Weights of a small encoder-decoder audio transcriber.
Training: 9100 steps, batches of 64.
Data: trained on telephone keypad tones over noise or synthetic speech, 39062 training examples.
Rows from block 3 of the audio encoder of a small encoder-decoder audio transcriber, named by matrix and row number. Rows with one number belong to one neuron. Each number is 50 + 10 x the weight over its row's rms, rounded and kept within 0 to 99. All counts start at 0.
Before each neuron's rows are labels from the 100 clips, of 14976, where the neuron reaches its highest value: "peak on" is the class under the peak; "strongest on" is what is common among them. Only what is clearly more common there than usual is listed. The data: telephone keypad tones over noise or synthetic speech. In brackets: how many of the 100.
# fc1: first MLP up (encoder.blocks.3.ff1.fc1.weight, 768x256), inputs 0-63
# fc2: first MLP down (encoder.blocks.3.ff1.fc2.weight, 256x768, transposed), outputs 0-63

peak on: key "7" (50)
strongest on: key "7" (96); number of keys: 9 (46); first key: 7 (29)
fc1.704:60 60 65 33 42 35 55 50 49 55 45 48 55 50 67 53 45 58 72 61 65 43 45 41 46 42 39 54 42 45 43 50 66 50 67 49 49 57 55 41 47 56 69 56 51 47 55 53 50 49 51 51 40 43 55 59 48 54 35 38 40 50 68 64
fc2.704:58 59 40 51 42 48 25 56 52 72 56 58 45 44 34 45 52 47 30 34 51 63 23 47 41 57 57 61 56 55 68 55 61 56 50 61 56 55 44 45 45 34 44 34 45 66 53 49 62 48 48 38 49 60 42 53 36 61 53 43 50 41 51 69

peak on: key "6" (80)
strongest on: key "6" (100); last key: 6 (36)
fc1.132:58 34 53 46 52 47 57 46 48 54 60 38 55 56 49 36 48 46 50 59 49 61 49 56 29 43 43 48 52 54 51 47 46 42 48 31 36 45 51 43 70 61 51 37 50 58 59 65 64 65 57 69 36 46 43 52 56 59 63 48 57 56 45 21
fc2.132:64 53 44 44 49 48 32 61 62 67 49 54 55 34 52 47 55 50 46 40 48 70 29 44 49 45 29 36 46 32 44 36 48 42 59 61 60 59 53 52 51 42 63 44 35 68 57 59 65 67 52 53 56 52 54 58 56 75 49 50 55 40 57 79

peak on: key "*" (36); key "7" (30)
strongest on: key "7" (65); key "*" (55); last key: 7 (28)
fc1.175:70 59 58 38 46 54 61 42 73 46 36 52 53 65 56 42 66 66 63 53 48 44 41 47 44 39 55 64 53 59 60 45 58 59 57 43 41 49 55 51 58 58 55 60 52 50 58 68 55 61 61 56 37 64 39 62 58 69 48 42 41 53 56 56
fc2.175:75 43 48 53 52 41 40 54 43 62 55 61 71 57 53 51 40 61 67 64 49 55 41 56 46 29 42 61 43 40 48 53 54 45 60 53 52 45 50 51 53 47 52 52 53 52 67 47 59 61 61 56 50 59 54 52 62 69 56 29 41 44 61 60

peak on: key "1" (64)
strongest on: key "1" (98); last key: 1 (53); number of keys: 9 (29)
fc1.231:59 44 56 40 49 50 54 47 56 48 47 40 62 48 62 54 46 48 54 52 68 28 60 48 50 61 39 50 45 53 42 51 42 56 66 40 51 40 67 57 52 56 56 44 54 35 41 57 50 60 52 60 45 44 56 44 57 44 35 33 45 50 72 34
fc2.231:56 51 54 57 55 58 46 56 52 51 54 54 44 38 47 74 58 60 37 41 75 34 80 39 65 53 44 48 54 49 49 55 39 48 46 65 59 47 50 40 46 35 54 46 41 36 50 61 47 57 41 45 58 41 69 46 51 55 19 65 61 40 60 29

peak on: key "1" (67)
strongest on: key "1" (98); last key: 1 (66)
fc1.142:62 40 52 34 41 50 54 40 61 47 40 42 57 51 56 51 49 52 51 53 68 35 55 49 55 60 38 48 41 49 42 48 43 51 61 36 49 43 61 57 51 57 59 48 58 36 40 58 52 52 49 59 46 42 55 44 55 50 38 38 40 51 71 41
fc2.142:53 49 42 57 51 64 42 56 44 45 54 56 40 31 38 58 56 60 38 35 73 35 71 41 71 47 43 41 57 44 47 56 39 50 48 71 58 48 49 48 48 37 47 49 50 29 46 60 51 60 41 41 58 47 70 44 47 50 20 56 71 39 59 29

peak on: key "#" (34); key "9" (33)
strongest on: key "9" (62); quiet level (58); last key: 9 (29)
fc1.85:72 53 52 56 39 63 56 48 49 45 60 57 50 54 54 52 55 64 36 45 57 53 57 58 60 65 59 55 59 48 50 43 37 39 41 44 38 44 44 36 48 42 41 43 34 45 57 59 40 56 39 44 51 41 52 47 50 53 50 57 68 43 56 49
fc2.85:35 46 50 46 57 46 64 42 67 39 35 57 51 55 42 41 64 33 64 57 54 39 46 51 46 54 37 47 41 55 42 42 49 50 56 36 50 51 44 65 57 61 50 62 45 45 47 42 42 29 56 69 42 60 49 52 43 41 42 30 26 61 54 49

peak on: key "1" (45)
strongest on: key "1" (75); key "4" (58); last key: 1 (51); last key: 4 (28)
fc1.379:60 46 56 34 34 47 55 38 59 46 45 40 53 49 55 47 55 55 48 50 66 40 48 48 61 56 37 49 38 46 42 47 44 53 64 38 45 41 61 58 48 61 58 55 57 38 45 58 56 48 52 57 45 43 54 43 56 57 38 37 40 52 71 46
fc2.379:45 49 45 56 54 68 44 60 38 32 51 61 41 33 26 42 51 62 39 31 63 31 62 43 67 45 42 39 55 48 45 57 37 48 43 69 49 52 49 54 47 45 49 49 58 29 46 56 44 56 46 40 55 50 66 35 45 39 18 59 72 45 59 35

peak on: key "A" (38)
strongest on: key "A" (92); last key: A (59); key "B" (55); number of keys: 9 (47)
fc1.566:57 48 55 41 34 47 57 40 52 17 50 45 51 54 50 24 47 68 47 51 49 59 39 59 64 63 49 45 46 48 42 37 61 59 55 40 16 46 59 57 45 63 58 68 54 41 45 49 47 40 53 52 37 47 37 48 51 55 59 42 51 51 60 61
fc2.566:42 61 63 65 37 61 34 54 47 35 56 61 47 49 47 28 55 64 43 51 54 58 37 38 53 50 47 49 57 47 57 58 45 43 40 61 42 49 45 29 43 47 47 34 39 39 50 48 43 53 37 34 53 42 54 42 39 35 41 61 60 43 54 71

peak on: key "4" (40); key "C" (27)
strongest on: key "4" (59); number of keys: 7 (46); first key: 4 (40); first key: C (27)
fc1.667:56 31 81 62 52 61 58 42 53 58 58 57 70 47 52 47 61 53 69 53 59 44 53 66 48 46 58 55 52 42 46 46 39 37 42 30 35 43 39 42 62 45 54 46 39 43 63 42 46 41 38 59 45 34 59 35 42 39 43 39 41 54 52 45
fc2.667:43 40 57 53 55 43 49 55 67 46 57 50 64 47 56 43 48 52 61 47 60 49 63 51 43 38 48 33 52 34 32 31 41 42 51 42 38 50 52 64 44 50 69 46 47 60 67 34 64 40 38 49 44 44 49 36 53 53 52 37 44 45 45 41

peak on: key "D" (27); key "0" (25)
strongest on: quiet level (59); key "D" (57)
fc1.39:63 60 61 36 24 43 56 40 53 44 55 53 52 63 61 57 47 60 55 64 42 37 54 41 46 57 57 59 46 64 65 67 58 48 52 45 45 25 47 48 51 55 47 51 54 42 56 63 41 63 45 47 46 38 45 47 56 47 48 52 47 52 53 58
fc2.39:47 44 45 37 50 27 50 42 52 43 34 62 49 43 41 49 44 33 55 47 55 32 42 71 39 65 39 51 42 56 43 35 49 57 56 54 60 68 57 70 49 56 39 55 61 48 31 46 48 32 51 58 35 62 58 46 44 41 40 33 41 58 58 60

peak on: key "9" (38)
strongest on: key "9" (80); last key: 9 (41)
fc1.527:65 52 57 40 40 59 50 46 68 52 46 50 47 63 61 43 70 67 54 55 46 46 53 41 46 47 44 50 52 44 55 46 49 39 59 45 39 59 44 44 47 45 55 43 52 39 41 69 29 55 47 39 47 41 37 52 48 55 37 59 51 45 57 64
fc2.527:45 34 41 63 63 53 42 63 40 40 58 69 67 50 48 54 37 38 43 50 57 44 54 58 40 40 43 30 50 44 48 58 35 56 57 66 51 44 66 82 51 49 56 44 56 32 44 31 54 33 28 44 49 47 71 45 36 53 39 42 61 49 52 32

peak on: key "0" (32)
strongest on: key "0" (74); number of keys: 9 (28)
fc1.458:52 69 58 42 48 44 69 38 70 42 44 42 39 64 59 45 71 47 53 46 49 44 52 37 40 48 52 37 47 47 44 35 54 53 43 40 54 50 52 24 54 65 58 59 44 61 59 70 49 56 61 59 48 51 46 66 59 60 56 52 43 60 51 57
fc2.458:87 44 42 45 38 57 33 60 34 48 56 45 46 34 54 43 45 61 52 63 45 71 54 44 61 27 44 30 40 29 34 40 46 45 63 50 46 43 49 61 36 56 54 61 62 47 46 44 63 63 44 44 61 35 64 49 47 45 56 61 68 35 53 62

peak on: key "8" (89)
strongest on: key "8" (92); first key: 8 (89); number of keys: 7 (29)
fc1.302:59 31 74 65 47 62 57 46 46 59 62 61 66 47 49 41 66 52 71 55 58 48 50 63 48 46 62 53 52 39 50 47 39 35 39 36 37 49 38 48 59 46 51 42 42 42 62 40 46 41 33 53 50 32 57 30 43 38 42 38 43 52 49 51
fc2.302:61 45 59 50 60 44 53 54 63 52 59 49 69 47 58 41 42 61 70 58 56 39 60 51 33 36 46 26 48 36 29 28 45 41 54 41 40 54 54 59 50 52 65 45 46 64 63 37 67 39 43 51 45 43 50 32 51 50 49 38 48 47 46 47

peak on: key "8" (73)
strongest on: key "8" (79); first key: 8 (73); number of keys: 7 (31)
fc1.344:58 33 72 64 50 65 58 49 47 59 65 61 71 45 54 44 67 54 69 55 60 53 52 63 46 45 62 53 54 43 49 48 38 34 39 36 38 49 38 44 63 44 46 41 40 45 61 40 49 41 33 51 46 35 57 30 40 36 43 38 43 52 50 47
fc2.344:55 47 58 49 61 42 52 48 63 49 54 53 68 48 53 45 43 60 68 51 57 39 58 49 32 37 44 31 50 37 30 30 43 42 54 43 41 56 54 57 44 53 73 48 48 61 63 38 63 37 45 50 43 42 49 37 49 58 50 38 50 47 48 46

peak on: key "4" (37); key "1" (30)
strongest on: key "4" (75); number of keys: 9 (32)
fc1.139:60 61 60 24 53 44 58 37 63 47 44 55 45 60 49 50 45 51 63 52 66 23 39 33 35 45 49 49 50 57 52 47 56 51 47 45 56 53 61 45 49 62 72 57 50 43 54 74 58 54 68 60 44 55 57 54 54 50 42 50 48 57 68 48
fc2.139:66 40 40 57 54 49 50 67 48 43 57 44 44 36 34 42 56 39 30 37 48 54 49 64 57 66 43 46 56 48 60 60 47 55 56 69 66 56 47 53 63 38 31 46 46 43 42 48 39 59 61 58 46 55 60 51 53 48 46 40 56 61 50 46

peak on: key "8" (52)
strongest on: key "8" (97); last key: 8 (34)
fc1.183:71 51 53 35 41 65 54 46 71 46 43 54 57 68 72 44 73 58 52 60 43 38 50 35 34 36 51 40 49 44 50 40 51 47 49 39 46 59 47 43 53 52 52 47 53 51 44 71 44 57 48 51 52 36 43 48 57 43 44 61 51 52 52 64
fc2.183:46 39 40 60 61 58 51 64 43 48 62 53 55 43 38 68 49 55 44 44 66 56 54 59 56 42 45 53 42 40 42 60 38 38 51 48 47 42 48 66 61 53 48 48 59 42 52 47 44 42 43 57 52 34 74 49 43 38 36 48 52 56 53 47

peak on: key "C" (66)
strongest on: key "C" (78); first key: C (66); number of keys: 7 (41)
fc1.371:57 33 82 63 48 58 59 44 53 58 60 50 70 52 58 47 57 53 72 57 59 48 61 61 53 47 49 50 46 39 42 48 38 39 43 32 37 47 44 44 62 54 58 52 38 44 70 44 44 47 38 61 50 33 61 35 45 38 39 40 33 54 51 47
fc2.371:37 36 55 61 54 41 42 56 65 50 59 50 69 35 57 48 41 49 58 47 54 61 66 57 46 40 44 37 51 38 38 39 44 46 52 48 39 44 48 62 43 47 66 43 49 55 62 34 65 41 35 49 45 45 52 34 52 49 54 39 50 40 44 42

peak on: key "0" (72)
strongest on: key "0" (100); last key: 0 (31)
fc1.502:66 61 67 49 46 54 64 36 71 43 48 57 56 65 57 41 64 60 58 66 52 36 56 44 46 47 50 51 43 54 52 58 51 45 50 37 47 41 52 35 58 60 48 53 44 49 65 76 43 63 47 55 54 51 52 45 67 40 42 49 35 51 54 51
fc2.502:56 16 46 55 50 32 41 51 48 45 56 55 59 25 43 49 33 29 62 49 52 45 52 73 38 53 58 49 51 45 46 44 30 53 43 52 62 51 49 83 46 58 39 50 67 44 45 37 50 36 48 66 52 46 56 33 55 40 40 41 49 55 54 58

peak on: key "D" (28)
strongest on: key "D" (70); key "A" (57)
fc1.483:55 60 58 40 35 29 64 30 56 38 59 47 47 67 55 50 67 52 47 48 46 50 43 44 63 47 56 55 50 64 63 51 65 46 39 52 44 37 42 42 56 64 57 63 37 55 80 75 40 76 60 66 38 55 44 47 62 58 55 45 43 59 49 54
fc2.483:70 52 45 34 55 32 46 35 51 47 55 47 51 32 46 46 44 37 51 75 54 44 47 51 49 70 37 52 34 57 47 49 61 61 60 46 52 49 61 60 53 47 53 53 56 54 41 42 49 25 53 58 39 51 43 44 46 58 58 35 49 61 56 56

peak on: key "C" (39)
strongest on: key "C" (86); last key: C (38)
fc1.315:66 58 55 42 58 49 66 59 74 52 34 40 44 64 40 49 46 64 66 53 60 44 57 44 54 32 50 51 51 47 47 35 52 54 45 47 52 63 50 51 50 60 74 63 43 49 63 72 56 54 62 62 51 62 54 58 56 59 44 53 40 57 51 46
fc2.315:78 41 48 48 56 51 53 63 45 33 57 34 40 37 41 47 55 55 39 36 46 60 47 69 70 63 51 59 57 50 55 51 46 52 54 36 48 48 52 50 64 45 49 56 38 50 61 62 46 65 61 66 42 60 41 50 62 48 40 40 45 54 50 56

peak on: key "1" (41)
strongest on: key "1" (66); key "4" (54); number of keys: 9 (50)
fc1.531:59 56 56 40 39 49 50 50 59 56 54 41 65 55 73 33 41 54 59 61 58 49 32 46 41 45 53 53 56 64 55 54 71 69 66 44 47 45 63 51 54 52 56 46 43 64 59 51 73 56 56 59 45 47 36 41 55 57 62 27 35 46 63 53
fc2.531:55 50 44 49 54 56 45 49 41 40 48 47 37 30 43 74 44 36 30 40 51 41 85 45 43 62 45 42 48 43 50 51 37 50 51 52 59 55 57 49 45 42 51 44 64 47 42 50 43 42 51 53 46 48 56 56 43 58 28 60 65 43 33 37

peak on: key "D" (36)
strongest on: key "D" (82); first key: D (31)
fc1.166:56 55 55 43 36 52 52 21 70 50 41 50 41 71 53 60 54 62 43 49 35 47 68 39 59 49 67 63 59 63 60 54 66 50 48 47 45 40 44 25 43 52 50 56 41 42 62 68 39 64 42 45 52 56 43 58 64 46 51 62 52 46 43 45
fc2.166:79 47 51 47 59 26 56 44 61 44 35 62 45 45 34 61 37 39 39 36 42 25 69 49 29 50 49 46 43 61 49 42 42 58 49 51 66 50 53 59 46 67 47 57 54 56 47 43 51 29 45 56 51 73 53 52 53 45 47 60 53 58 35 37

peak on: key "5" (32)
strongest on: key "5" (65); key "2" (60); number of keys: 9 (50)
fc1.449:59 57 55 29 58 51 75 63 63 44 48 45 61 47 40 51 50 50 67 58 49 49 57 51 36 61 50 44 38 45 43 44 42 50 38 33 51 44 58 46 59 59 35 58 59 71 54 73 43 46 63 53 56 55 44 56 55 54 64 66 46 55 38 34
fc2.449:61 49 42 59 50 33 35 46 48 51 69 45 58 38 53 51 32 49 50 56 49 46 33 52 46 48 48 64 45 52 57 68 57 61 52 61 53 37 54 58 55 62 34 51 49 55 70 45 49 51 47 51 57 56 52 56 53 41 59 44 48 43 49 49

peak on: key "5" (26)
strongest on: key "5" (62); reverberation (56); number of keys: 9 (40); first key: 5 (35)
fc1.300:51 45 70 58 64 56 69 33 52 63 43 49 54 46 44 59 63 45 56 52 61 30 49 59 44 56 58 61 41 49 47 48 36 31 45 27 48 39 43 36 64 46 57 47 41 39 53 55 41 46 45 61 44 39 66 37 55 39 46 40 43 62 47 34
fc2.300:28 40 56 54 48 52 34 50 65 53 60 37 59 42 59 50 48 47 45 46 59 58 65 52 49 52 54 45 53 40 42 48 54 54 46 51 44 53 56 59 38 38 49 30 48 62 50 23 63 28 25 34 50 45 46 34 42 47 53 44 50 37 39 45

peak on: key "B" (43)
strongest on: key "B" (70); white noise (41)
fc1.516:56 45 52 54 49 60 46 56 54 54 58 34 55 47 55 46 49 55 46 44 50 54 50 39 64 42 44 41 63 36 49 54 50 59 55 55 53 88 62 48 47 44 58 55 40 45 62 51 46 51 51 52 61 52 47 48 57 55 40 42 58 41 45 46
fc2.516:65 52 54 46 51 45 53 46 41 57 37 65 53 55 54 54 49 55 50 55 57 51 50 49 33 58 64 53 61 54 47 36 44 46 34 50 55 69 41 62 35 45 41 40 63 52 29 41 52 38 40 31 51 40 54 45 44 48 56 67 52 51 47 53

peak on: key "7" (25)
strongest on: key "7" (59); number of keys: 1 (27); last key: 7 (26)
fc1.395:53 50 39 62 51 51 49 53 56 47 35 63 44 53 39 41 58 49 34 30 59 50 49 59 42 49 71 50 69 55 55 35 44 47 28 57 57 52 42 50 55 52 42 53 41 48 50 56 58 44 52 40 33 67 59 41 38 40 50 57 51 65 56 56
fc2.395:48 62 63 26 49 40 67 46 50 38 49 38 38 59 48 44 41 39 59 65 47 49 53 40 55 57 45 57 47 55 41 56 59 52 54 49 52 52 69 46 47 68 68 63 51 51 53 61 39 58 73 64 53 48 39 64 64 58 49 40 58 61 49 48

peak on: key "8" (55)
strongest on: key "8" (62); first key: 8 (55); number of keys: 7 (34)
fc1.513:58 32 74 65 50 63 55 47 48 61 61 58 68 45 50 43 64 52 70 51 60 52 53 63 46 45 62 56 52 41 47 46 35 33 39 37 38 46 37 48 62 44 47 42 40 41 62 40 48 40 34 53 47 36 58 31 41 39 42 39 43 52 52 47
fc2.513:54 45 58 49 59 45 53 54 63 48 53 46 67 49 56 46 44 59 66 53 60 47 63 45 37 36 44 31 51 36 31 31 42 43 53 43 40 54 54 60 43 52 72 44 49 61 62 35 64 37 44 47 44 37 48 39 50 57 47 38 48 46 46 45

peak on: key "9" (36)
strongest on: key "9" (58); white noise (53); first key: 9 (33)
fc1.465:55 44 65 33 44 65 58 44 56 45 57 46 60 65 67 43 70 62 71 68 47 43 57 41 45 55 54 49 58 46 56 54 56 56 54 42 42 69 57 55 49 50 54 44 54 41 52 49 21 39 37 48 46 37 40 33 48 40 44 52 34 40 47 44
fc2.465:62 33 46 56 46 41 34 44 33 48 58 63 55 40 51 52 36 51 56 65 44 39 53 50 37 48 52 52 56 49 56 56 48 48 50 52 54 49 49 74 38 47 49 40 62 44 45 27 51 33 23 39 54 35 55 36 29 39 48 54 58 43 41 50

peak on: key "0" (55)
strongest on: key "0" (84); number of keys: 9 (34)
fc1.182:60 52 48 53 39 50 48 52 58 54 60 51 39 56 51 54 57 51 48 47 57 58 57 41 59 46 59 55 46 51 56 60 56 46 46 52 53 01 48 23 48 51 56 55 29 54 75 69 45 68 48 47 53 52 54 57 51 54 50 51 46 42 50 57
fc2.182:65 54 60 44 50 48 59 48 50 56 27 49 60 48 53 52 47 50 57 48 49 47 48 47 38 65 60 57 50 58 47 33 49 49 40 43 47 22 50 44 35 42 42 41 64 57 29 44 47 38 46 37 51 57 41 52 53 51 62 60 51 49 59 59

peak on: key "9" (44)
strongest on: key "9" (100); number of keys: 9 (48)
fc1.586:56 52 63 42 53 52 63 41 52 24 46 50 54 54 46 36 41 50 62 62 42 49 72 45 26 49 41 36 57 46 42 45 47 51 46 47 47 60 64 69 50 64 53 42 58 42 49 53 47 49 46 51 42 52 36 45 46 51 40 58 57 40 43 34
fc2.586:47 44 47 66 43 57 40 63 47 41 63 46 50 50 62 49 57 58 48 46 63 47 72 39 62 51 55 46 59 47 53 62 39 53 38 53 45 48 45 41 39 43 52 38 35 50 59 42 39 54 29 39 64 36 56 49 44 42 35 54 53 34 36 32

peak on: key "7" (25)
strongest on: key "7" (71); last key: 7 (35)
fc1.384:58 43 47 64 55 58 49 58 50 45 59 63 73 45 40 40 51 50 45 42 59 48 48 75 35 53 63 48 65 59 56 47 42 56 39 55 48 51 53 63 71 54 35 42 58 49 51 43 62 43 43 48 34 61 55 30 37 39 43 46 52 60 50 53
fc2.384:68 52 65 32 51 37 68 47 43 37 44 42 39 58 48 41 38 48 66 64 46 45 40 38 50 48 43 53 44 55 41 53 55 48 55 42 52 55 61 57 42 59 69 56 43 59 55 50 39 46 70 62 53 39 39 65 54 51 50 36 57 66 48 55

peak on: key "D" (48)
strongest on: key "D" (76); quiet level (64); last key: D (27)
fc1.118:67 58 62 42 35 51 61 24 67 46 53 50 52 64 51 56 58 58 52 60 49 49 57 55 57 55 54 59 44 61 59 52 53 40 48 34 30 35 45 32 53 54 66 55 47 46 58 76 43 64 50 60 41 39 41 54 61 53 52 48 43 55 54 58
fc2.118:63 41 41 53 43 32 47 43 41 40 52 61 45 29 20 52 32 27 49 46 52 48 61 70 42 55 43 45 48 57 47 47 42 53 53 60 51 56 51 69 54 55 49 50 59 39 35 43 51 43 44 54 37 57 50 48 46 48 38 41 49 63 55 53

peak on: key "4" (56)
strongest on: key "4" (74); last key: 4 (34)
fc1.66:91 45 47 53 51 50 49 60 51 47 54 60 66 48 43 49 48 69 46 54 62 47 60 51 50 41 50 51 50 55 50 64 38 46 53 58 56 53 71 70 48 59 51 50 66 35 50 60 54 57 47 45 59 53 57 51 52 62 38 56 61 49 60 54
fc2.66:69 42 40 38 60 50 63 49 47 46 59 43 59 48 44 47 52 49 53 68 51 39 50 42 48 46 40 45 32 39 40 62 45 44 63 35 55 54 54 63 58 59 55 52 47 47 53 47 48 47 60 65 51 35 63 41 48 41 40 42 46 61 54 49